From a checkpoint of a small image classifier.
Model: 10.5M parameters, norm layernorm_no_bias, activation gelu_tanh, moe soft, num experts 32, patch size [2, 2], layers 16, width 128.
Training: 7600 steps, batches of 256.
Data: trained on procedural textures in two colours, tilted and lit, 195000 training examples, 10.0 epochs.
Rows from block 7 of a small image classifier, named by matrix and row number. Rows with one number within an expert belong to one neuron, the router's apart. Each number is 500 + 40 x the weight over its row's rms, rounded and kept within 0 to 999. All counts start at 0. Numbers have three digits each.
Before each expert's rows are labels from the 100 images, of 14848, where the router gives the expert most weight on average: "top examples" is what is common among them. Only what is clearly more common there than usual is listed. The data: procedural textures in two colours, tilted and lit.
# router: slot weights (model.blocks.7.mlp.router.weight, 32x128), inputs 0-127
# up: expert up (model.blocks.7.mlp.up, 32x128x128), inputs 0-127
# down: expert down (model.blocks.7.mlp.down, 32x128x128, transposed), outputs 0-127

# expert 15
top examples: teal; ground colour: teal; yellow; pattern colour: yellow
router.15:471480474467474540460426509487487578494502497498525611434563488539488462450483489501561547529506445534552474521560486552534447452454503568486475411591502461513573424573494510444542467536534499445468482500494530469485479535536497486471556479503490528467545465522526499463496514570492462442595502465505474481510512479480549560599539443489514487528458460491479489518417492551486507505487
up.7:513485545534477528508476442545531519474449517498488465466477488500588518555545491457449445493526521447501456501514436515559522522558503470507457532400471481468504677438481506538511541508451470470483516472508425525453551494489498533465432534544511532518532602480444490545472532496509521546458500498470489491439504491488511491468477539499534478522546521536589459502597500532510506580510
down.7:498466476510529434452547509413515470487541440543543555529524565459471440484518497457520499535513410514520514471492524433457491501516544551540524513528543509517473416557457435526510516501503485501550456551528507489469495560512576468511526506419513465503491453559553482489499458543472415513509490552550517501525501542530486554514568460399478508487554511513426560496456433466435437433500
up.8:484518507419545473493505504432550593524474482584566509515503526490507535432453482516552491409492554563494517478432527453528486482448501508519550435555479518593537500474540425430488532459441492558566538539516451470466461491445472521514545512550530476507546558472480529525541505498499552439540509510555552418502521513478457516530483450517482478441471448493473466547485518485437534451522
down.8:517543523557454505514469500464444477482494529449506520517505498478598555480426429469495558547502483479504504450453579488447514585512386501549550519571436510460575536560483516489437512476508462501541549507540490481450465508477498513506510541513538449458484536464503472530513558518526492462482498579524528518458458523477483440478525483549448463408509518489474554521584475481399530493472
up.9:539536554497478483461534487464523653527472440459578470374526561484527477528516494485475535511490452481544468471511523478524389558489480521516465453502482453526493485543471513488434532445421429441590541500502502488469477517549568514500441492487542527523542547493500469499480458472460480568579482533467517459486534433481530512523517448505524487469479484565496478544504528512478522508496
down.9:468448530469520491532448527554411405434524565547410551545466527460489455431411505522504485561524576512536537516462535503510574469504517428519552527532549521475577528482531430492506508487552505519499530494417541552535541491478519447513559485492469463479493488548440541517540485497509505477455486482526510477504423481483524475492477518411429526478520510511487587484518531526466544463533
up.10:478522518430541603431520549468432515454557520515545481538523493522527492482493473527503460460546481525481459490456475491492479497426470461460530420532478555605514413486527455449487481526494509534505530577460637514593500486474503516508508507524528487513476458556553495431532490410492564487480539516568552464518482495482469478531475466487449489488485508505487518512425530488498529485577
down.10:489480529481426507587455505518465449497447532521384485516491544463469460478482507529523500552529548506445530510541514497530503481505496488479457589465555419449521588446514604481492498501535538507526481447515465551505496434505427442519532445505449548468552546479423517539491512533546430500462451492494474510475512482521531457442494532521523529524511493505571451485562555531497587558478
up.11:531464534556497557520479483513503479483520512446502446418509441550595520556518484474443514495498464411510471493532456537495521522522482519523476504445460514490489638452477566512498513552469465454486534454529410511468524559470544494416477520491507504519518596400464481528474550496538495569483505553430494512488507475442540483494446549490544455533476484518544498512586515524504523544468
down.11:522499518443493416443565502400549521507504476595526520548525534449469494477477502480552505453497471533498514398474521446462521501512585508522572516549512447549459446523473409506492519424480483486549465563476493481484531493479511460536507514453510535547499464565481505551537425557464438477485477512549553473508502485549471534524534436449507496512616496529460528483495458480451502451521
up.12:469458504422558503485457499478520585500460511586576533495540523494497508437453493519469474433454537556491506506461496489514480464465515499519534405522430537581514456462538372449533528473416505550561544566519439469541484511469463531468525513524487492483555545519486499525517505510452565479569539502498545424538500545489483534572510483484509476456488484546489467519435551463488533500545
down.12:515531497509449491523431497460442479438470592486426530520525531476526570434468460496504560533472453462491490536508562515469533573523386498542537536495496485413576533512517530527474518512554500508537525476518497492448455467460462503479513480538532476420502530490451500517498571524546406480476492587534498522447467509533525492475528505534432453425523497468518493489559506532411541558471
up.13:500517549500549601515489530495408414449504473459518458565462481510642462564532444503436420496569517530483494506474503497492484520400466501448432466498487536575523548453490523464504492536496466499464520501461568533522504476459496539515514518527488524533451516511574488479492545444487560537442518469595547476506487483441491461488436518504481484526474564480451486493519532523532482494510
down.13:480474491419434491548555526543474478514500477541406510460468516492424374514506539528567508513528536503441538477565472472519441430546550501468441575514581488466520524506514563439500505533529521511517404472556482557523471482537504429528494461401505543511563503493490540485489465509525470457489491502516474502536518489524492475431532437473527577527530462527568521485477466476501532496488
up.14:489475554508451540501479469465523607533434440542587547401546504476463465525490520512487590490456468529515503486554504538532494479465505545508466432577446449459482465568530467492483486498470550474469495482503484464502468551569528493478471493465505552483545484526442481512508509598446458500569508482421500481498528509482529529631545441523519507479496435537495451515453455514495532502512
down.14:522496444476566498481457527532472510429565555504488545549496514494497595442468479513459464496420522412509478563461486527453573503506472441507525543442494543509561501445482436506530571463496436480525578506452497468514515497504493535476538510579464480466503481476525532444467517473534515492505534559469481531496416450541508484439499564458468464476517541469514544471503604491483538593545
up.15:498442500472485623455408494507513549522496451535527528475542487492504509476474506483482567446499500558464489526539455553533590421518506514483466468473448527441492492524559449539525507522452570527420475488524463500568449599529476505452414529541506507474524502577454506523484543592506528515517517503425491458488492548474515496615535495517482525477499482494552465504456464487489491536523
down.15:542515440509482447490473501460519536501476510502514500528535531503499580490519478519478503522457431400512457528501553536398524574518405525491537486448469448487496489484431507538511539457441444455581595543517457488504505478515505522472539537523466489482501503456541474451434555529480423529526520575437509535489485447581523522456511530535512460489512547486536504466530577449490540589527
up.16:557549463549473396565499480479531483549474489487442512521462547461502545461504499492509492535509548501560506504464590471520489553510511470526493588482568443440549521458488562486452513428542418539536512455475466479413521479551526496532540472528514452491480536482472490507509465571508370534484513465490472521480499491511551510385510531504498505477509520493466523540597495512477483461436
down.16:424466536524596548497494449566515518512530496468585497421462435516509460504486491481463481524478520518550518462472444471497450439489547499513503444544436582540467455544504420461506500550504486535457478507539527528513531566522562497482479561439499490522485482488513470505562506440482628498505507489502506493561533559440508464582502479447515536496440512538449552532481476464522453426484
up.17:536481484547446456516490525474573481539462432505478580511451462480447518466493499502580568520478507479519573483544562504464553487531529518509502535527582517454511494550474535533485534448522512519515454450524410502443467560490516475483516454465524468498509468496507521498462490633532356480528497502475477534495480510480551548456548510500519520521499434466472551522537411488467488442438
down.17:501524481517572542483529465534544539465585525477559474425472422550470557524488486491465479472483506481540471502440443516514522510490525428466529428567428539506468441462508415457468484499520515494424560534482563530534542471512541494490493544556507520559515461481515490495521463464508651507493525446451551559532477476495469458611450530536509493503497512514472507499521505505536443498539
up.18:516504504514518529533503471519459443431499566444502431494486482518586506540563462457413441515517522441504472488466468478482440559512464468517502535447455519534512604400448510461502518503505463506529557497507516518484534434458513530495497519513489495546505607436521471515480514414524560566455513512535544523473504500492500447415457555488509439515505567528509494481598570515503509543516
down.18:484492543461457469502550520452503487528501471555479540493529538464504449477496520474581517505539447569490534442525496438545464477526555562537494510517556473504521500561539494512508469519522495498539401512516506501464467516490485472533462448402557514507494488570481519558552438548487412467488454492591488430502537531498481534529559403455509557530573463507490508538464406520457476419487

# expert 30
top examples: black; red; ground colour: black; pattern colour: red
router.30:514493538500573491506501485518556556516483503409563474462511502556534422491434498503564508523546502489531511453511445530503444497480517553513514454531477483495498551565516569459457530514461449476571524529570450446434456545533558476455515531473522455518535541452498504499501609492514519456558485557455461455480531472514497466480502445490535489540376446564535470564481507481454540467462
up.5:473461475476518484471489522487611528508440504466526520484499526568515474543494555474541503529524507514473477412496423459487474444546578551526503495555487438524483583563536479504494507496377469464514523525570463482534455452460539534499455526483490523529551504506522493588476509598463512501560450472488455404442457465499467486444478454501530462564471525550530457545521468486502505527511
down.5:546557471601500504510506540451454472475520464543528420559475469416444455531466493512448526491505493519499531528505571562514572530473392445511493470501489511471492452462544464560455523487516603533498541462401544510501507511472507486492478475551527413487459483501493521505505560511509499578454542508481557526469481500522543547517504537559473471402543449460460499489512450517498515432516
up.6:498464483472488522441475523471632525529459509483494502507514505499553464595490529429471473478504532541459471466504381472576486471538559548513462507446442439535474546538550439499515511505422491481497505513514510498528487477524475572535438552509479527495585450539474498525474482555495555502531449484466488430435475534547470498480497490526563508534552560582499454542509469492559465544527
down.6:504533446580478465575518593514421466503516457532517476511471472492493485493454527526466537526545520484510527535465607541441535492474439522495519479554488557445508477518491495526478536517473563533474526499461490506505491551497587478522522502524545452463443551420484520477488576540501482555510606565436543536524497502463555533508475492477456495421463459489503542448519437456457572459448
up.7:450476478502533571556438519506460447452474469567540529540457434429545545523496468509476473456465571530479597566521515518550509518413494451503471452528454562513553521407539450462498503490535579549448429489526493501459488547479451548515535499512492481515506509461512486457461518491522510496460480489531569606510521588494493485525487586514509495448513520498427499474452513512530468537483
down.7:527527496461449518454594517543573565556525510424494490442476476501569571503483529494524486417489508414474433462488445505523488536546522523464474505457532540475452554553439551512514487497394408503450511533524438486554453494493529506517435534505546575541500480507509510500463489514490524490531552539526461440493491450468508477413463478529539536517516513473554503532536481417501497567507
up.8:500474445479557423484506499455636494505482521518554524530466523550433471520529526491582524501511508535471466440477484455443509490506563518585552501547500453462486517483522443507469546461426481467510508508554403499466470460474525518497544516502493497536551564493499496605530508638494524407559466504497533490519472480569481473472502468494524448501506505553445492507524491489453479496488
down.8:521607487547513536529475588493496490510516484449540468562459487472586557524449515481481517492520490559497530465495506522528578566513473463487483459502457498494494531488589482548492491493444509501481555492402525469482451491500489531491381520558585404471451457576553529547494545520505480558479535455470461482456445498512500501494461544537469471472529494492460475550511423503516467434480
up.9:540476486505570458460508450457605456534517522499582512516527512513467433539549512417540480493480467539504471427474454431479491484486584557566543477511486474514464520469501420524484506480445474449493498515537407482467477492490492549522527524481446499525553592508465462598526497582484545462560455501494513446485492533532469479492473489477551475508518550605458495514545491488512439507469
down.9:523551477507475515554452629465457471463503467510518482576497514475587575500450512540453522505540513516476514487509550543475606517473448492513493509547446478446538548466605488539446508499443498472481535457431475474524484484500546491492448513543546433461473479525555545531507544583476444539496542467444489492460401497515475471487481480492471459461504493472484504514513437526462578454505
up.10:497462528500528544547561492575457529484533579514493513430499446556464495473501492469491480450444469434510522501540467476522461547582526462554487514487497539551438481562453454452510473438582535495604559529511513510492497468488481477452518470427539529523524524492530511602529454385506533505514492512500525578572490514514499487534475550492531518490540534493470472467454532507482408478563
down.10:517551489429469529470490445480470514504491545505469542517539504473527524475520466503497592511457485514494451503477489468538499469460549522554524523489565427519543475524565542490482446484572490539457463477527527532482455449481427531556575463540439544477527521537466525479547477552510466417510466487647450473482471511536499489486464457501427551434493449506511501565558461509477552591471
up.11:511518542528478564512490516522363516513536498480461507527471488458512557465492448523444479489500503499514510574541546533556533514441433452439454542445513535497524405506504558498501497523584513543482488471451606540501527533569476482483537488531516516457449394544508514384523530409540443511447518512522502511532504517474502506555518522510443543462466488442494506465481507520489540492504
down.11:432413509420526490483504416536543517530498522501467557427516533530461453451533497480554470509476512500518483511504450454494406429524607550497513525492523488552493500514465517432527491525516453494527454520580464498506537499520498476490560515432429601531534546473470492480504438461504534434508454504512527482538547502473484492511507482411560538580476521529552513468486597481510488547510
up.12:514527553509455521454452527472539536542460441460505491497495515474586512545481548524458499512580499521490440498508472530517529445515529537438464524491486469524480518557526560528489508535444449547457487495489543504572524493532544468504414523519501514484469417580534483480464542590447471536468505464481419371440492484446508540541509462507483517548473468472579483569547441479511568506475
down.12:476464444568555460502472496510445498477515453560536455508455503500384402535522521496431464522482502492537550566535562543432515508485451491530490473502442525492483421474449468520501570502505554511526541507477522497503565544521587497453529506477471460519478551429502485462482582441496522552529523538421565564549542515489530536546557525463528485482468506497447527434448509484514512468534
up.13:552501525530523453487502424490557493500439535463544462493532526533503467580525504467487451510521518512521473441480442486471432528489568550566524510497472463480482560470466498515485535474465425470505519495534380455498534430488479519525510520494444466558534580484432445580504561567453513515557471498497470475475539506540492470459498473507525442596479544602502434521572513464508497499507
down.13:516521468490482526553500605467465453443466428600514492582492493476475467562487549553478496515558537518440585531541532539514575497455469466506441456523489477466523548445585448527497537484465570512497519463470475490493457480451518519523491449534527433538538513479534536526480539600435450530522527448454491562477424494550504487467480499531455446515516500492487467470479420491517515500517
up.14:449488539477490541463478522523497490512463441530557511467555439498646477528512555490438446488512544513487507494476496506611485424476515525468483495502460520562495550457532494505467445536495481479411459483544507474566532479469507556545415502506458474488524441487550512478455435539452518571488520447457444434445505504438508497530550531476516526538539492526564492518506486497583465531440
down.14:518474452518491516498493507474501526440501487536498438466526448538432457522499523532432479445485490382466475546523555524424550481440428522517466495514494534446476484509433524542486595528481482528500526524456479468503506505494599477451594537490466523505487528467467515432510625489542505520518572595484542501526479506531519547498470497533434450496485524440482526481526517492445585504512
up.15:455454461487561515524513495516470410496493469560529544494481435509461506456494469478516517457448525539490595531465536481489512535457539511528514464565500526552519461432509408461483513458501529476496477480539450475448464543462497548479563467469469506547471579390519474571480465482519523475504485484522602574564547531511504474531485557506547488474494503529400518453424544502510431485489
down.15:533539529482454519468527524492570528518524545441515472480510492499639579488478499481514536467465507479469392429459462498564546509533511474483505485466512494481476556515523520545465451501445451495472524539474485441532440425472473515524440527532563545509526464601461517503524475530517521467493523499541456397445471477496470494423444473573494505459552520506553488578554480518483522537512
up.16:511457560449516585539515538534366424517563398502498523484540477463549523457489512517443436458527498456505586531528531548555518460474471555476456513473470530500485446458549546468539482500525488531489474516513530486530575511526482475478511394454491537478456501501551498445515498440546471557478559492456502456527485555459520512564504573448503527509474494508538539459462499507512499533433
down.16:456462513489447505410469363478547585455485575499487488458488488523418538475561500522554484474429495466487408527531489500492521464502522506550529504462521503493486466537458553563502491535505444511511476508484516490503560458470528505487552549472512609521521484531440543465527527519502515455482454510586507488509564466500511513496471475483466447527486521482527501499518562551489626544571

# expert 10
top examples: purple; ground colour: purple; blue; pattern colour: blue
router.10:506544457519561503520470520515536575505495472419549475498499485554550450502434475490504499523526512480449510498495498505505462504504441506479469538472443475487522538515529555436508528501431493512576520533599476477435403520550457483484531516552498421454539545449559498512493607511587525459533508550428449489507506516549481437463515510556493465452421503535559465551502527461473504562459
up.7:563519425452537500488483473488590495491564553489497467471534546545549501503522518431393502476486470524476477464444458507490445499528489541476548529501417436475472513416506445441496512510455498531480479513550494498582488415493473511495502525536441535469501575487515474556488489524511576518503541494467530461531459517475442514548466499508567461513507488499574473535636543476523492560543
down.7:488475534542463556539481544485473415426432521510545460504482402490528534467523544519469510523490497465463515542539493536424508467435484525502493437519546471509511487450542471567472423504517541524446550539455540531517495471511569548484452447464480495463501414533513499517513506512455454595513492507508495492479509496394533556475468533522490520536486572520438528543483482540583610493474
up.8:546510462507500463498526462522570511515457535446494474492494507567433459554501469476553496553565505522527483423495421495501457522491569518530509490515519444435486551480495551508488524466519424482470503463531408486483499419468465511525531500515470474606537546505462464550484559594502476455540461484494459524483500501542500468451514453515508432591463554575496437503599472466518489449487
down.8:505517496524490530554518559514481508508487419519504509548469514509499458583504514505489465538574532530503557499557439547584536502479540433471411423468489484492519537464572455502538500492484533481474557465465440506459485509476503536494454512551513428541518509503541531509487525538483491547515522403447435578467398477530510495475473508503443479572541535540480481479464377489546439493520
up.9:499435447442558501483488487494592540516493513596598527492474500523429472511575537478536484449465519511455505479484442470486484430491565539514497461496502512514485521439537417491523515478389538541499477558549424531528479465472471594495468531483492545508568551478496510548513434564465553491595493476498510446509480517452465475506493480484534493491488473557493485550537514480539486544572
down.9:545539488609442532496451586445512464497515481463520473536510438512590523508455487467512571511535438462476483460486588524502572534492371541498491478571497466484559508550514521550438458479472518465473556472477527503449437523476514513513483514545521418419474469512558504497484559574535474497487510518476485505447474481498517524462472529559473472436524489471469554532521463517490503495432
up.10:514508444462523487472480531512543547487515477446577489444545519523582458511531546485434501482519507482465419464477443499504484468520519573479485519459415480512441518485498501497529468532365440476500542500482522492601528510541510520501425526525468518497481513520568505574491507534485608537509571473413498363505451499490510474512497514480535475531546503531544483536523510497533492532537
down.10:474457498561491529509425481477415498399462506552549461499538459511432492495518514529435495527490451457506540551536587565451522507449398531548523466548450473461525440513519479568446499538530574520502511535465591521479533450494562513465487530461494503457493479472491510448525593507488506557524502497461507512507528505458482570562529500518463460462455487481489512494468493555508601473532
up.11:481446518447534491506542491466568559544445489606552569491452538499457510513584546543596530470444493505490540494550473472459488496501570498484474425485544518447500520532513433515508585465446524516543486512550419507500432539497523541436493491439562567538541518458488505513502424577427475528585485499512505480494483472488483494493479455502519518496487460510491465513454467479463482529576
down.11:501565477557448479425526522488551550518542501422513485477480491504544526531465420434517591532474456459540472426466526526545550561573458462491526494559437479505508456539446442471464498466515475465511563434475482492457477533492498481472502568521524438491502519526516480513449524528559552511502516535476512536482467485501562541541530530547504434455581453477466520506558425545441426456486
up.12:484425452443537487461484480531565537508488523529588510464497497499450445540555538491486489462467561498480482453497430516499465427479597555527520495494452515512459516460533424496508493476397484482494505509522410486581540483500480571490480542488453539535585531475496488522485486544468584503576524481446510421497489550473474454492521502466565463523491508579491489542543554482548511516565
down.12:511520474578462520542427560422514443436489513504514477526523422499499529479463505515522557505500402479458530521514612516462547529482362557547500483569501472468559501516539537547450487515523575523480518489478531489432436499451506490490524478515525451426463508488502509519508578546507435491479495548521505547466508492518526555499488518543462459422504491447471520537516478535466554497440
up.13:540501507524465541472441567516467509467523433420529484433515472499621471513489503489453506509535490487495457505504526563501547494522471533466476530481421465525450489540445525518494470501418393448508521482462538459550541551542502486474458483507484485476487493561565477519471573565544496536483565487352492415509485525479570533523524562517527458567515489516521532479506479494526504497477
down.13:451497442504551484544455466480409493388487495555529526525538515505402542493528523584394438487479461483514532589529546545459527504444483495556522504500441511449529452472560455554516556528525564491491509531480564489504539464500556503470531497504484530485477524474496530469527541483474490539507522473462507530534518493556467531576537473463436449472419560481498476491425507514480556536543
up.14:506499481441497491473494519410596541534523502580505515545464508480456538476466503454563483437453459550425505445518514455501553471479538509514486490479520459520491529506552466508524537486450531491516476533498434533464439458461425494508525514508481542480565503579458570599545447574518476400534451507529497449528413490504448540526490462525524546452565490518505482572541490500475517541480
down.14:532588502573486538513480537529469494529548446430529476507493489533652529535463463453484472522539464502527466501450504552532524509508419484432446489481467527520556505544482544503519467515470437476434536495468498488492485530527490537510464563585494420443416492506609499485472549519515522506463549451448420500489468489491519531508467549523465506471478531486499541521484445468553438480466
up.15:435481490460518544549484532559328458488480509475453571531510510471542525426457492574462484478490517508496575531552524552515551518494497496470489497499510500426479485573519517512526483528539519481464463486493532477548472529554480458445546423496521570480492443551539553502526563450555455485466521502525499509522469536545485482529497532483458522508442536520481497407408473481435530530468
down.15:436494532452457460452521404520568594511491525511486527424456514522395514458476504505547470495435520501484455490477493483497453463516587473498475510494563502526473450548459523475511518524499516545473470548498509542510510448502504488562533559481474632523520512534411546521488429485476525401478486496585506482513563444461494559503491463498499545473495500490542530550510531485527558538546
up.16:440455469427541498539566505550377470489503537559488568502539528517461492435473496520491485425471482489503587512544473522542502527484529522512506435497526516418461439544546427504531466530553560517446486521531510510536444486486484539471546436475525594530519486532495549540543481429503507477513490523597520499521452513548473470534460490479468532490485559538449464442417492479482448513521
down.16:504512541494399494425484445461597585558500513498496514433482456509487510473461464500583556486468481499459410453469513485508482463507474520494514519530548488543500472547446574473457471489521480517469474513494508545506512497476452450558547524512468573460507484527436510519492445564521515359493478514557492479503532445432532530531526464535507527473520431468527532570562506517496576526505
up.17:534472440432526472466488490506614543491510519522573486460515503521489470543587544482495503472483537491481463446468432494458440452506565556498534525513461495507468543444491470475495500478400452506507489541542436483574532449508508527511453524491482520528539564469507470548485452587445569520562554468428505418512480521479472464485506470486566457536505477550531491555589536479525500518554
down.17:511496504589472537504466552447468415427488528522517461551520416486482529533481476486477515546513431484510529523521572542502586511470388498558514420575480469497526480456552474554449473491542564488486576491431522502473482477426536511484518474503508412489491466517517484498491548525496465575515483520509530582469446499496539553519472529544464454496529510476412513508520459567497529465482
up.18:506446428425542469491532480509605561523511518589559500462524529526443468546569541483496503431474521511487490473471423486467448456510560531491526461523492491479490498451515421476495484488423536537480503545561451522559479453479511585509468529474484539507559548462496498549506397554426562526588526483494519449507481507473451477506466461480543496496510469522506471547550524471528469530568
down.18:532510531604449551451478564451484478451491522497528493525523401490538501535480451457501583548511475461488484490492565532489542515456367531539514431610480456516539498492502484521431449483527514460496573465455524511485485501462524513483535492506484406443515446513542470492480521547529509495514485555481516536473458487460536533523485517575491460471536458476417537527538490573499511460450

# expert 18
top examples: grey; ground colour: grey; black; pattern colour: black
router.18:505505513487586483521503504458589539422436463554531441491505504560439427531524555508528455506537521486443545457468471429472458493552538490516503526531522415513475545486475453486482558497451502517620470576559510510418471456549549420509495517430562470550545522478513509551519491564463505486510461487452515503549547496551453506484487453531497468518507485523566434499492473465483502506484
up.7:496497496501522513528501475485511425459624500498462568470544398531481584488481509444464485484406426483513539578506499488532489508517501497538473519433462569472536516463530490492539556553585513497463485496586486460486479504470485500480499437473492471478472539516439443527531449510539400490481465505500443562535491527516559535552491532474501499521534550526480519540492512505521433606466
down.7:508482489467496518427524512551453587588476430519556501516501516493529520495465501527521481446475559513495479454464514474537531474542504512468511521475497545545466453546490430524500465407391482446504521547487516475567506533547415548549451543542477523488523464534525522480512491487524599438545558492470490380496480501479473468493557499538456523429521484515482540522445496423528517485569
up.8:504522467513520527534527590543448495497523430408492580447510470478548501515500491480425492515525482496528531469507527510589490541556495487474461535532469466448492480583514489488453496510536417491520487469533580498476444525573582492490465458492569516508467396535593481525498497526528421536485528479475451499526439544512533483481560522489477487530514510491434512482494417463482406505455
down.8:472493504524491517478500461522430551516543534483543535445492517435457451500469508536437478424397501477551482536530554512537465498467461510525527490572464475492474394577465439486458484471506475472494470485464567532507545512536521495480506521481481597504536409502479516472546547425546562491529504520500552453506527509460489571601571479514548552433519421493455506478482515498483539479518
up.9:499488547561526518483453478510434547499501482464530515505454480486498514578549488508478494488511518536521429561553482532582594507497475442497463500460405541529525488484543431544502537490475539469461614458448517465509509530514501584495479534531509429483527461508491481408504568511533515494537478493410440506415485460523485515473495499533447432489445458536481511489452460509501494559590
down.9:451462421424490567501476578484527461467493486514509577503470482497500586467504530464505494463487495510433544477532457517489564451511605560523468535488479550485479556511560460512541540576461500522441403435554431501509467515508501482451426545498474557521496483541507532528451510531485476451408500482511484493529466576479499474549579500461538492556500573481494514495476454512527492539471
up.10:485486570575448557512456515524462511529539488485449498468453425502503508568535473460472492495473453538524505555602508535546516507493461460467427504369489526502529478499557569574494494534546564493457520480457518504528494509489495559494485487467493488450528442537457493413506501476541460524527469502485391540440483432442527593495467506492461524488492469515532501554489472519557539549535
down.10:500478449421503468410491497465569468472497460527511506512555535559575557485488512481584523513531531508474476460402501475440508490534539551530513584544495528498520571500456468486524549512442420449468470516516466466509494541543520457529518592533460471508450543487494507492472522517463552391433514511502511435556477518524481460521520455452537512482505576435488527499464564504510432510453
up.11:510524518546540427445480429498514553523437448515574478495463558525513501567559518525508487471517545539532408503509500502532508496438508504512463505507458481502513498468464442527526558457390462442455590477454459448490511483553504538519526561553490513540525549501455493443522559533496558483515490467466492406419576471515442526480498472554507438469425465521496467501455489524501505525566
down.11:521492404469459530522451597467521453464492504506496532534480456497515526499496496528544563476531484471402530508557529570462613475489471555517479515492529518446530566519567547560472491552484529546469456468514427481491427496464489509465517484508513497471514473512533573519429578579477410444478510516504484514495429549520492482455506516527454454493469526447523521503538424513462561522472
up.12:554515559585567459474458433464497488514471510497533471534479540482513520567564495492445462434489474589546392539542508501495544530458514477524466518439479484508492486428411447558531576480478436443421559465420474479504569474539486524510510514532471526508478490569430465473543562528461485521494459476488474457465553464518482590520483500536490499502483490527482469496496468517531507527552
down.12:493466396425447540492497591469520463460488481539485544528474486531489557524520531518547538508557516478421522473521490549466609464517569520538496552525505512452517559496557498516480523530456486477475451463540440486524459486492508509494484544500493509528536512487535554460401506560461457427449523476460497519493395515510469431469568486488474448560478571442527534470512474523505517581523
up.13:539512426501537563548532595519416466474535447433526541492513469464529465525525507493400477468521469494486550468526517478573506546551493518478479503529500484463467503554515480500466475512502444508513439497521574519478445527530558522490418463482570532519462391541615501549488506490516458550461548503527505485514434546506512470475557537483488494541543505505428507475510434448493421494468
down.13:486525508517515518476459479462467545479525548475530519457504486455479432491477508512448464441441483508549473546529542502535474514463453484495515483595467444485504427573505474477446522510524453509519432505484604539438538494517520457459527493510537560507543411518514531490535584461541506485514494520507545438537519520492497583623578475498543545454501398468489464483492479515442555458461
up.14:479486469513558435463468461534455548511463459516568508493493526503488488542540536558492524476511565507526447496515486533554524442451509533531496501533434516478513486496523450497522530479396504453469606460489490456499490518525534549485528543550501490541535533433468523447536577502564560512523510500439507395423548495507436438471508490525517406474388472521467486492427524515466496523553
down.14:506498450517474530550446568505528435480487494502517504508464418476487535477483475516529541483483476484423575516567535517474582456500462573528447514460552536475506536532581557591490489570527570579452455434504448503477427499459497480466485459484503515461486456513488546565481565566499391486472465518549481520516483558475516519484500521530472493469478513472483510544548429508476563479447
up.15:485459533464554530526496486506490399551588486521475553511521456510482545436510481480504489480396443533539533582542536553509527486471535521461467490395514576464526469482552507532539530548539538467459477498526455473574503525500469511458517419470459533433442533531447482456523458478517403486497493496486462499574497519496527536551472554455505540487475531477509548513440542509556453548476
down.15:501477493505477483466509483520529558573452457513544476496473513506476515510484536483545489488408540538525519410461535467497483472577554526547501551480509489504457495524456467527494481389449463407523524533446463463539514495578432514544420546485451519484544536523456507549517449499488576439553477479478483434491514506488480487475585474530532514460551561542445508576480563488565498456547
up.16:490495492516529442445463462507497555519458450517567512484490544510504489552559532544509529476511555523529422488509483515541510446453518532527484502535448493480529491485501455500508535470381494446462606450489474454507486502534531555492518549541496506537535539462457513440532563533533567503527499491460509373400555490498438480472505468530516414474395455516488482504445523532470511520557
down.16:524503452502464529530448585482541443479499485504515506531459420486513528488488477512544544487506476479413563511549548538454600477493444567521456515476536529470518552530559545599484493560503551560470459463487435494474426514463494481469485480484515481453486458519517550558463563576481397462478481519523487515522461563497503503468504522544450476468476518449486527547547408509471557482454
up.17:519461571537569497506424469459533501581479465534586543477542478502489471523537506524464533448431492593536476523540502497586515462441546529539465455483468495518518485476545460513498539459468519468509574464508436497528488507478460567477483449505471473424528517544443458493562500613474450516585474498431480433474512508489515565539490501480517473466452494556463482553445512481559503514485
down.17:509462442448477522495518576457534492485489476524539515544425465482484637472493510465551500449431509534483557445493572519499613529509566494566513559470488515468456513482531431544479545475458495432491508494435458474499462455523461474473435536496491536496513497580478554559480461486491479433427512486455535480538437531503455488512585516526507467484543563478461514509522487539535495520538
up.18:504560535519517421453520447428574550545454449543579467491467552530505524542541534511536494449478498537497421470479545462528502515443498502532482485514493474517527512437496457529499568451405499493456529512472454457461478464483477537534532522563515528518523567533418515491561491565464525454508482481523508412430565459512459582495462451560484470411471459517514475542513461539499513508526
down.18:531512448467472547510503616461517474464481456498503501551493478526566532508477499522570562479583509462420535488501540563473604535500453516503499492523498515467536576542555528545461486495425497499515536511497465457494418493463496533496486508515556445490496504470567572509428553545481467454481536487474503494473405491519451453432479501548430435506463506436536505488504424519445532478519